config.yaml
model: "masked image model"
dataset: "made-up road signs on poles"
train_examples: 122500
image_size: 48
crop_scale_min: 0.8
horizontal_flip: false
method: "mae"
mask_ratio: 0.75
loss: "mse"
encoder_arch: "vit"
encoder_norm: "rmsnorm"
encoder_norm_position: "pre"
encoder_activation: "swiglu"
encoder_mlp_ratio: 2.67
encoder_head_dim: 64
encoder_fused_qkv: true
encoder_bias: "all"
encoder_qk_norm: false
encoder_parallel_block: false
encoder_inner_norm: false
encoder_patch_size: [6, 6]
encoder_layers: 6
encoder_width: 128
encoder_positions: "sincos"
decoder_width: 128
norm_pix_loss: true
decoder_layers: 2
init: "orthogonal"
residual_init: "none"
optimizer: "adamw"
learning_rate: 0.0015
beta1: 0.9
beta2: 0.999
eps: 1e-08
max_grad_norm: 1.0
cautious_weight_decay: true
max_steps: 12300
batch_size: 512
epochs: 51.4
lr_schedule: "cosine"
final_lr_fraction: 0.01
warmup_steps: 2460
weight_decay: 0.2
Rows from block 3 of the encoder of a small masked image model, named by matrix and row number. Rows with one number belong to one neuron. Each number is 50 + 10 x the weight over its row's rms, rounded and kept within 0 to 99. All counts start at 0.
After each neuron's rows are labels from the 100 images, of 14848, where the neuron reaches its largest size: "patch colour" is the nearest of a few named colours to the mean colour under the peak. Only what is clearly more common there than usual is listed. The data: made-up road signs on poles.
# gate: MLP gate (encoder.blocks.3.mlp.gate.weight, 336x128), inputs 64-127
# fc1: MLP up (encoder.blocks.3.mlp.fc1.weight, 336x128), inputs 64-127
# fc2: MLP down (encoder.blocks.3.mlp.fc2.weight, 128x336, transposed), outputs 64-127

gate.128:47 61 65 53 51 56 30 54 43 63 56 45 49 64 43 50 50 44 47 62 45 59 51 47 49 50 38 49 63 59 34 54 43 43 40 46 40 54 70 29 22 33 46 44 45 34 59 57 44 35 62 29 64 52 61 57 49 47 46 52 53 51 54 46
fc1.128:59 46 51 42 51 63 57 44 50 63 52 40 55 39 36 46 63 58 65 40 58 55 41 44 47 41 37 47 38 33 41 50 54 56 50 45 42 54 67 76 58 54 47 45 38 47 45 58 48 58 63 30 55 41 44 52 61 63 42 36 67 32 10 43
fc2.128:46 56 46 52 41 51 51 58 48 25 74 37 46 47 79 57 57 63 44 51 70 50 59 62 42 56 49 39 46 57 48 44 53 38 66 46 64 38 39 39 46 43 40 46 44 44 64 48 63 44 40 49 38 51 60 58 40 55 44 66 55 57 64 47
patch colour: brown

gate.196:40 53 53 61 50 59 53 39 54 65 48 41 53 53 52 42 33 51 53 53 49 45 53 56 45 35 55 53 45 55 52 41 41 41 38 59 47 70 59 42 52 34 71 56 44 71 44 64 49 26 43 54 47 46 43 44 28 55 65 57 39 57 73 58
fc1.196:48 53 67 64 34 36 53 40 54 51 35 57 50 54 64 38 39 46 37 47 46 43 63 33 53 57 58 28 52 40 47 28 36 54 66 20 53 48 47 47 54 46 43 66 61 59 48 42 60 54 40 54 44 48 53 47 32 55 60 35 50 59 64 59
fc2.196:50 42 40 63 56 54 32 54 57 40 63 61 46 40 40 51 63 59 32 51 51 58 50 45 48 61 67 44 51 39 34 49 47 47 54 46 55 52 49 49 43 48 51 52 43 47 54 71 47 68 32 42 73 55 52 59 36 31 48 50 49 48 67 48
patch colour: green

gate.39:47 52 56 65 53 58 50 50 37 62 49 25 73 51 39 55 31 64 67 48 69 53 44 61 32 46 50 53 44 65 42 44 43 39 47 42 55 44 48 47 50 52 48 70 37 48 51 57 33 46 50 29 52 51 42 46 45 44 45 51 31 59 72 44
fc1.39:62 53 51 54 35 48 54 45 38 64 48 38 48 33 45 50 43 66 51 56 50 53 29 58 55 52 43 70 46 62 34 48 46 51 46 57 65 38 51 47 59 52 36 61 30 43 50 61 46 61 46 44 43 52 47 58 58 49 59 44 43 63 55 52
fc2.39:37 62 45 62 43 35 47 62 67 25 51 65 38 51 51 44 40 42 27 54 62 45 72 58 44 53 46 39 58 67 64 50 31 57 54 42 43 63 45 58 42 50 33 40 56 56 58 51 46 52 48 52 55 52 56 56 42 50 54 50 33 43 64 46
patch colour: brown

gate.298:51 46 38 79 59 47 64 38 40 42 55 50 67 61 45 36 41 37 36 44 66 40 52 56 61 41 51 54 45 51 53 47 51 57 47 53 37 64 59 47 65 48 53 46 58 52 61 51 40 51 26 48 45 68 56 65 49 50 68 65 58 58 35 68
fc1.298:50 45 56 52 43 74 35 52 55 48 60 36 46 57 42 64 53 49 48 46 61 62 62 35 44 59 56 57 52 41 38 51 52 43 70 57 60 37 52 42 41 33 56 39 46 58 34 48 41 55 44 51 66 60 66 51 51 64 51 43 36 57 55 52
fc2.298:53 51 47 61 51 29 56 33 52 40 49 61 56 46 67 35 51 31 48 53 45 43 55 38 46 45 30 59 56 51 66 59 43 55 41 58 49 70 51 41 58 48 49 44 60 58 54 36 49 44 33 28 45 51 55 67 31 36 49 64 53 51 46 54
patch colour: green

gate.137:46 37 53 43 38 48 53 54 35 55 62 49 40 47 50 36 12 54 44 27 59 30 38 46 70 52 56 45 41 55 59 49 40 50 58 44 69 46 46 36 56 57 57 53 48 43 56 54 53 62 36 54 35 58 49 50 29 57 62 43 40 61 71 50
fc1.137:44 54 56 37 34 58 55 67 47 54 63 40 51 52 38 45 28 51 30 45 33 46 42 45 64 23 58 61 58 64 63 51 46 54 40 42 52 49 50 57 44 51 49 50 48 64 51 58 52 51 48 51 37 49 45 49 39 56 56 36 30 54 60 36
fc2.137:48 53 30 70 55 58 36 51 62 46 63 55 47 30 56 60 71 60 37 56 53 47 40 42 50 66 47 51 50 52 18 50 39 46 42 51 55 57 63 51 64 43 54 56 45 44 58 65 47 57 52 46 67 46 47 41 63 55 50 50 58 48 48 51
patch colour: brown

gate.207:50 35 50 46 41 52 51 58 38 55 64 54 48 49 52 53 44 55 81 50 60 37 41 46 36 49 36 60 56 44 50 52 45 36 56 48 66 47 44 39 74 56 56 35 54 50 35 48 46 58 52 63 36 34 36 50 60 60 45 42 37 62 42 46
fc1.207:61 58 67 49 54 44 52 42 56 58 44 45 67 43 49 63 56 48 55 74 46 67 55 42 43 52 36 60 66 64 34 50 56 40 49 55 39 63 49 57 56 48 46 62 45 69 48 43 40 34 61 51 57 51 39 52 57 44 59 63 52 51 41 19
fc2.207:51 39 41 36 43 48 41 48 56 45 61 57 43 48 63 44 28 64 43 57 52 48 57 40 51 45 45 54 55 23 46 53 48 62 50 42 64 54 49 33 56 70 63 56 54 62 63 44 56 57 49 41 48 48 41 32 28 49 43 42 57 57 54 48
patch colour: blue

gate.335:52 49 38 35 53 52 42 40 51 59 39 39 74 30 58 53 44 41 52 37 50 61 43 56 42 46 50 55 45 37 38 78 55 62 44 49 48 62 47 49 60 50 49 57 33 38 51 64 55 59 65 53 50 56 49 47 61 32 54 59 62 52 35 55
fc1.335:49 51 59 60 32 70 64 33 33 61 51 43 47 49 53 44 56 65 62 54 53 37 51 66 50 59 46 40 53 42 30 44 55 49 66 67 49 50 22 68 67 44 47 65 60 56 43 55 55 56 51 51 45 31 34 50 50 45 52 51 56 53 51 42
fc2.335:44 62 60 51 53 47 56 59 51 45 22 60 65 55 57 46 49 40 53 52 50 42 50 41 61 35 45 44 51 57 55 52 40 47 30 54 56 68 54 31 41 48 57 56 63 54 65 56 33 39 47 53 50 45 41 42 47 64 45 51 48 38 34 40
patch colour: brown

gate.25:51 41 41 61 61 55 55 52 50 53 59 69 41 33 51 50 44 57 62 49 50 38 54 51 48 65 49 36 50 50 49 42 33 54 42 47 58 62 36 45 60 45 45 49 40 63 56 60 51 42 39 55 38 66 52 54 67 36 61 52 35 42 34 67
fc1.25:43 53 64 71 43 49 47 61 50 47 46 48 43 35 64 66 60 53 61 71 41 45 58 51 52 67 46 33 58 48 69 56 40 47 60 38 57 44 36 44 55 35 55 40 60 58 57 57 55 48 42 49 66 63 57 59 53 38 33 64 43 63 49 34
fc2.25:51 43 43 31 49 46 40 56 58 68 63 52 46 40 53 69 44 54 43 43 42 61 48 42 39 51 47 56 41 41 43 42 52 50 38 49 44 47 64 70 69 36 48 48 59 59 36 46 44 52 75 39 52 55 50 31 54 55 55 49 36 36 50 51
patch colour: grey

gate.115:31 29 58 28 48 61 46 63 62 66 65 37 63 53 35 53 37 63 54 51 52 56 35 28 45 46 59 52 54 70 51 51 51 42 47 62 59 50 59 47 55 41 55 55 42 62 52 64 50 43 42 47 52 57 48 35 51 64 53 39 37 62 46 36
fc1.115:44 50 54 51 53 52 37 64 38 43 71 47 46 53 47 41 04 50 58 31 50 44 34 41 66 48 52 50 37 54 49 52 42 47 58 37 48 60 54 48 46 48 53 58 46 46 42 65 60 47 46 49 46 61 41 45 38 50 49 47 59 66 68 48
fc2.115:52 52 52 35 26 55 52 55 51 58 28 39 76 43 37 72 61 61 51 73 37 64 46 47 42 51 58 36 55 43 41 48 68 45 49 55 48 42 61 61 53 42 54 66 54 63 50 47 39 48 56 49 54 39 47 52 56 59 43 60 54 46 28 48
patch colour: green

gate.105:61 54 46 46 52 48 43 57 41 51 45 49 45 48 48 44 31 55 41 38 51 74 39 56 52 67 48 40 47 41 61 59 44 51 51 54 47 53 56 66 31 43 38 52 58 64 62 61 49 53 25 43 68 42 46 71 33 59 59 57 62 47 51 65
fc1.105:39 54 47 58 48 52 62 33 48 54 62 49 44 61 54 26 56 40 34 44 65 67 56 60 70 72 52 33 53 33 62 47 43 51 58 50 53 43 52 48 59 57 62 49 64 65 61 53 45 52 24 35 61 50 55 53 55 53 53 48 60 53 58 52
fc2.105:61 44 59 53 53 45 58 52 37 49 29 60 43 65 50 52 47 45 51 45 46 40 41 38 44 48 58 45 42 52 65 48 52 36 39 51 49 42 48 55 36 32 56 69 49 45 53 43 51 51 59 66 33 55 54 56 27 68 60 57 52 48 54 35
patch colour: pink

gate.46:58 52 68 55 36 48 50 43 36 50 41 53 44 62 54 38 41 62 50 52 45 51 64 52 34 53 46 46 43 67 47 30 64 41 72 48 50 34 54 47 50 49 56 56 51 57 66 38 47 68 60 38 52 56 41 48 47 36 45 42 35 54 51 36
fc1.46:28 47 41 70 61 50 47 53 33 56 53 45 40 40 70 65 56 45 49 47 46 45 65 43 64 59 40 43 64 39 41 43 50 67 69 47 59 56 47 40 71 53 48 51 43 59 31 73 42 43 46 36 50 41 59 47 51 38 51 60 61 40 58 53
fc2.46:48 54 49 60 34 34 60 54 62 49 42 50 41 51 48 50 36 38 34 39 60 42 62 73 50 56 56 51 39 43 75 57 51 44 55 43 49 49 41 53 32 49 29 32 55 64 62 44 37 66 44 64 53 55 47 59 36 44 63 51 37 46 49 58
patch colour: brown

gate.139:49 52 67 41 52 66 53 54 57 60 60 40 44 61 34 62 39 52 62 41 49 46 39 40 51 45 53 56 42 60 48 50 49 35 33 52 65 59 54 60 50 65 72 53 45 63 51 59 45 31 45 41 54 56 45 39 41 60 49 43 41 52 59 57
fc1.139:55 72 53 47 50 35 51 43 26 45 47 49 60 64 54 49 47 42 46 43 61 43 57 62 55 61 51 45 41 54 52 32 53 51 63 33 56 40 51 50 42 56 25 44 52 41 53 40 52 46 58 62 48 36 48 51 57 36 60 67 49 56 35 62
fc2.139:47 39 56 49 59 71 46 51 44 56 61 61 25 43 47 45 33 43 61 27 55 47 41 28 63 56 37 51 30 43 47 50 34 56 53 41 51 51 41 57 50 48 49 46 61 57 49 51 68 46 42 42 44 61 47 35 44 50 50 37 52 68 69 50
patch colour: green

gate.234:58 53 62 50 39 45 56 63 39 47 75 57 38 55 34 57 59 54 29 41 44 59 27 41 52 50 78 58 49 65 41 55 48 38 48 55 45 54 33 49 57 38 47 62 56 31 27 44 56 47 51 56 52 28 48 37 51 43 41 59 63 45 62 68
fc1.234:52 49 50 50 59 47 38 48 52 27 71 64 41 44 53 59 66 45 36 48 49 44 43 43 43 55 65 66 58 53 44 52 34 68 56 45 40 55 51 49 68 47 37 36 47 56 50 45 52 58 49 45 26 59 44 46 50 54 66 64 51 72 61 59
fc2.234:70 49 36 40 59 46 45 43 43 38 16 41 58 49 58 39 31 40 61 64 57 63 57 49 61 35 39 51 55 42 53 53 54 40 42 52 61 46 50 56 42 55 58 60 48 46 57 53 44 43 41 50 91 41 53 56 56 56 43 48 51 55 39 47
patch colour: black

gate.84:53 68 48 53 49 57 68 52 55 43 56 45 39 61 36 43 38 59 59 76 45 49 48 52 43 47 58 40 50 65 61 59 58 37 45 68 38 46 61 44 36 53 64 71 56 54 52 38 52 48 47 47 55 48 49 53 33 36 47 43 61 45 66 49
fc1.84:44 45 47 54 35 55 78 39 47 53 42 42 49 40 42 38 45 30 47 62 52 72 62 49 51 50 36 55 45 65 55 31 45 59 54 60 43 31 35 60 42 55 60 51 86 70 51 45 52 63 40 62 46 51 56 61 43 49 43 41 45 51 61 52
fc2.84:44 55 41 42 57 61 69 48 42 63 64 74 53 45 45 41 68 49 47 43 56 32 43 33 57 74 48 46 59 55 48 57 53 49 52 67 67 46 37 63 60 52 54 58 45 55 60 55 39 65 48 40 62 47 59 51 42 55 38 42 46 40 61 62
patch colour: pink

gate.279:31 46 63 53 49 32 29 65 52 41 62 57 62 57 45 63 71 62 50 57 37 51 58 68 42 53 57 37 32 38 51 50 58 54 53 36 53 66 49 38 41 47 31 38 51 42 46 49 52 61 67 50 58 25 54 32 57 58 70 53 42 61 51 40
fc1.279:54 58 57 24 62 58 48 53 52 58 59 56 37 32 39 83 57 54 62 59 49 48 36 39 56 55 50 52 64 46 39 69 50 39 51 45 60 45 75 62 49 46 54 37 38 55 51 39 43 46 62 37 62 39 50 43 52 54 52 56 41 52 33 37
fc2.279:54 38 44 61 52 58 45 37 54 50 40 44 20 52 44 37 60 31 54 64 51 47 40 54 58 61 36 53 52 43 63 42 46 60 67 43 55 52 45 44 34 35 47 51 47 44 81 64 51 49 65 63 61 60 49 47 27 71 40 44 47 37 54 50
patch colour: brown

gate.192:56 65 56 43 28 48 52 50 55 50 51 55 63 68 48 68 46 48 38 46 37 39 43 45 41 54 42 60 50 37 47 58 54 65 70 48 66 59 50 54 72 42 51 47 46 56 40 40 41 59 59 27 55 41 42 46 58 44 58 55 61 44 56 44
fc1.192:60 53 45 67 44 41 54 35 63 45 28 45 50 56 59 41 37 48 56 50 46 58 50 56 32 54 31 46 38 47 73 54 49 56 65 60 51 83 61 41 56 56 52 40 41 40 60 48 51 50 44 51 56 58 47 51 45 46 59 61 44 64 33 44
fc2.192:34 29 42 45 55 51 47 59 61 48 54 43 52 43 36 85 38 50 55 52 44 49 46 60 62 37 56 36 56 64 42 46 52 44 59 45 41 61 52 62 69 48 53 53 63 41 29 40 51 45 42 49 46 49 38 51 50 56 49 53 47 28 67 52
patch colour: grey

gate.230:35 44 62 50 43 52 63 55 53 66 54 47 57 43 53 52 54 57 42 40 51 48 48 28 38 44 66 58 59 62 49 27 47 45 59 54 54 47 48 45 58 32 54 59 60 58 35 50 45 30 40 48 44 41 48 48 51 47 55 51 28 61 58 44
fc1.230:48 63 52 52 51 34 59 59 40 66 73 54 45 63 38 42 51 57 31 39 38 49 50 54 48 50 62 56 60 31 52 55 50 54 52 58 44 64 45 64 44 58 50 64 62 62 44 48 54 46 44 62 70 40 43 58 51 42 55 53 50 44 58 40
fc2.230:57 53 66 31 42 58 44 52 45 54 39 43 57 48 49 56 48 55 48 37 57 64 37 32 44 48 51 59 38 60 56 63 63 52 54 40 45 57 54 57 44 46 59 43 47 34 46 39 49 43 69 60 29 54 55 37 44 49 52 47 46 62 29 40
patch colour: grey

gate.263:52 48 61 56 54 38 57 37 44 56 45 66 50 55 40 54 59 47 59 43 48 27 35 57 51 58 59 53 58 48 51 46 43 46 48 61 39 64 46 65 64 56 30 41 48 52 52 51 37 38 41 44 56 57 58 50 51 45 74 50 53 49 46 52
fc1.263:41 51 57 52 58 44 46 51 49 49 46 46 50 50 46 51 34 39 61 49 67 52 40 59 57 60 47 65 48 57 46 57 38 43 48 51 40 46 63 37 55 58 51 34 59 35 37 40 40 61 42 49 56 52 51 48 34 53 49 67 52 36 54 37
fc2.263:46 52 51 43 52 63 54 41 48 34 52 51 62 41 51 62 53 44 43 64 34 50 50 46 60 52 53 52 24 43 46 50 46 54 31 55 49 59 51 32 49 36 57 49 47 43 37 41 55 45 51 48 47 70 42 50 55 63 43 33 48 43 53 58
patch colour: blue

gate.224:51 42 57 39 61 53 66 44 51 62 54 55 46 41 42 59 21 50 66 60 46 56 66 34 47 58 44 64 47 47 57 53 53 43 44 54 56 25 50 57 31 46 67 61 43 53 61 59 39 44 43 42 58 62 57 55 37 57 56 53 36 41 60 58
fc1.224:30 58 45 51 52 60 53 59 24 49 38 39 52 49 45 45 41 41 76 53 54 58 50 52 50 50 45 51 70 60 57 36 43 47 46 40 52 69 46 69 46 56 46 40 67 48 31 56 63 53 57 51 34 54 42 40 48 47 54 38 48 56 80 42
fc2.224:59 42 39 38 73 65 51 41 51 47 50 54 40 51 42 50 42 64 51 43 50 38 42 39 69 69 58 53 51 38 61 56 58 55 57 44 58 33 63 43 52 39 55 35 56 54 65 67 52 52 42 48 53 57 49 63 54 50 49 48 49 61 54 57
patch colour: black

gate.40:47 54 35 52 66 63 50 51 36 47 45 35 43 42 57 57 71 50 60 59 64 51 48 58 51 51 60 60 57 44 47 28 60 60 43 60 51 71 47 59 62 38 55 53 40 60 41 69 63 24 56 34 54 42 53 50 64 50 54 58 51 52 55 60
fc1.40:46 52 48 50 57 69 51 37 42 55 57 19 58 50 46 36 47 57 63 35 69 53 43 43 37 40 54 42 35 33 59 64 52 45 37 58 55 64 49 52 61 36 55 48 66 47 36 65 60 34 47 43 49 43 47 59 59 35 37 48 38 68 63 49
fc2.40:58 56 51 40 38 49 67 64 49 60 56 45 78 47 41 58 46 71 58 58 48 56 52 40 38 48 45 56 58 58 46 48 69 45 51 51 48 56 60 52 52 61 63 52 61 57 52 43 33 41 63 48 57 42 27 54 56 64 49 50 56 48 44 48
patch colour: green

gate.82:63 55 43 69 47 63 61 56 75 54 49 49 37 55 41 50 51 53 50 50 51 56 51 45 46 52 53 78 76 46 47 39 51 44 49 67 41 69 53 48 40 64 63 62 53 31 44 28 45 59 59 32 58 42 60 52 49 54 51 42 58 61 38 65
fc1.82:61 57 47 52 69 44 49 53 56 43 68 51 54 64 52 38 50 58 56 65 42 58 22 53 43 42 43 42 52 43 58 59 55 41 56 50 49 51 62 43 42 49 59 50 38 39 35 57 47 41 54 58 57 58 52 55 46 32 29 72 47 38 51 56
fc2.82:40 41 43 39 63 47 59 56 40 29 59 36 60 53 59 74 22 47 50 40 55 58 38 51 46 53 46 59 52 49 55 55 45 53 45 45 60 52 37 52 39 41 47 33 53 58 44 46 33 37 68 39 52 60 66 51 45 56 24 44 32 52 48 60
patch colour: pink

gate.306:42 51 48 44 53 38 60 64 49 63 51 48 62 45 61 29 60 53 48 55 58 49 63 44 42 41 57 58 64 57 58 42 46 43 49 70 52 34 51 39 62 64 71 52 55 50 55 57 49 34 44 46 53 47 44 57 58 37 38 32 62 41 58 50
fc1.306:55 46 48 62 72 52 56 57 62 48 48 46 66 48 45 44 48 48 49 56 61 70 44 59 54 41 41 31 28 58 67 35 43 47 34 50 44 65 63 56 55 54 58 46 50 54 79 37 47 64 41 73 43 59 50 42 53 38 50 58 51 54 42 46
fc2.306:46 50 46 45 65 57 48 55 55 59 32 43 52 52 48 46 50 36 48 56 45 46 65 59 46 19 37 51 55 54 61 51 41 41 42 55 62 41 62 47 46 21 47 72 53 63 54 55 34 56 45 53 58 49 36 71 60 57 49 51 43 49 32 49
patch colour: pink

gate.48:37 50 57 42 55 60 37 42 30 75 43 35 44 48 26 58 41 45 59 44 58 43 51 60 56 51 53 49 48 42 65 49 52 41 38 53 46 75 44 47 43 55 55 46 33 57 51 60 57 46 50 43 43 53 62 39 46 52 68 58 31 54 62 45
fc1.48:51 43 50 46 48 46 52 39 57 36 45 56 72 49 56 66 66 50 37 56 52 44 36 55 38 58 46 56 52 58 45 49 53 32 46 53 50 29 65 38 61 54 48 51 42 34 59 43 39 46 38 64 48 55 49 55 52 65 42 45 45 35 34 60
fc2.48:43 47 56 42 52 57 54 53 40 62 36 42 38 65 36 46 31 34 54 56 50 46 48 64 43 50 42 54 54 48 69 59 53 63 61 51 36 51 43 52 34 59 40 41 38 54 55 40 52 50 51 40 44 51 70 59 50 46 69 63 49 77 51 53
patch colour: green

gate.260:44 54 32 55 40 64 66 55 56 36 45 56 39 43 48 41 58 38 54 42 65 59 46 72 52 66 67 38 38 55 51 57 42 52 48 51 51 49 62 52 70 50 36 63 61 52 67 47 59 49 49 52 39 65 55 49 44 26 49 50 55 35 55 40
fc1.260:43 50 43 48 38 44 74 42 41 72 39 55 39 39 47 61 49 48 53 36 53 36 57 49 32 51 42 75 46 44 71 34 61 55 48 51 51 42 45 74 45 41 40 52 61 51 48 44 36 49 56 55 42 54 51 44 52 46 64 53 46 41 51 41
fc2.260:47 46 54 45 37 48 52 66 45 38 50 51 53 46 41 61 43 38 48 51 42 60 42 50 49 42 50 60 56 43 62 48 43 59 38 39 43 62 39 42 65 47 50 59 51 46 39 44 47 54 48 56 55 55 43 66 59 56 49 51 51 45 51 47
patch colour: pink

gate.52:52 55 62 60 39 54 61 49 61 44 55 53 52 51 31 56 40 48 49 42 52 20 58 57 27 56 48 57 51 39 50 47 59 42 60 65 40 61 53 47 48 75 70 47 57 46 55 48 52 46 49 35 55 45 53 38 46 72 48 58 63 47 49 69
fc1.52:44 54 50 41 51 54 58 61 58 56 47 54 66 49 51 41 63 46 25 64 46 50 54 40 50 29 37 45 52 37 50 49 49 42 54 54 43 55 48 61 36 75 48 58 45 45 44 43 43 32 45 41 45 41 40 50 64 54 58 74 68 31 58 47
fc2.52:61 57 56 55 60 31 54 57 35 54 41 43 49 59 62 45 66 29 57 57 45 60 63 45 53 51 62 59 48 59 57 51 49 43 40 36 58 57 61 56 55 44 65 58 54 73 60 59 60 50 38 69 50 45 47 48 53 61 61 50 48 36 36 48
patch colour: red

gate.95:66 65 62 62 49 57 59 33 31 51 48 48 55 36 51 54 69 51 57 59 52 55 46 52 44 61 52 43 63 46 36 51 51 27 44 50 40 40 47 46 50 48 46 66 62 45 43 52 51 40 60 52 45 49 37 53 72 28 52 58 50 53 39 53
fc1.95:58 48 48 59 47 33 61 61 52 34 32 58 69 50 48 34 45 50 39 47 25 51 50 55 52 44 48 64 64 47 55 47 45 55 51 34 25 48 48 68 42 53 42 55 39 43 58 24 55 67 51 60 73 52 45 63 47 54 54 54 48 31 43 47
fc2.95:53 38 41 35 57 62 34 47 50 61 60 60 45 50 38 69 68 64 59 56 47 62 44 48 49 69 54 37 56 51 30 59 57 39 48 53 47 49 54 49 65 41 49 64 48 52 38 68 50 35 49 64 54 34 61 55 72 41 49 62 61 51 53 59
patch colour: blue

gate.185:59 34 65 43 63 50 69 55 64 46 44 57 38 52 49 37 48 52 50 27 59 51 49 56 29 73 64 48 59 50 54 43 58 39 49 45 61 42 56 47 38 37 59 53 59 32 75 63 46 59 39 47 37 65 50 48 41 44 49 56 39 42 64 48
fc1.185:52 43 43 69 42 46 34 35 43 52 50 44 62 51 56 39 38 38 55 68 57 39 62 42 48 39 50 51 58 65 25 41 57 45 61 44 58 38 54 55 47 39 46 37 56 54 46 64 40 53 60 41 46 50 45 48 47 64 52 39 40 59 39 48
fc2.185:57 54 43 40 56 34 52 47 56 50 34 57 44 57 64 48 48 73 55 57 59 42 36 50 65 44 45 63 46 48 35 56 60 50 59 38 43 38 57 51 27 50 50 39 46 38 58 68 61 54 67 52 28 53 48 53 53 53 42 53 59 55 47 53
patch colour: pink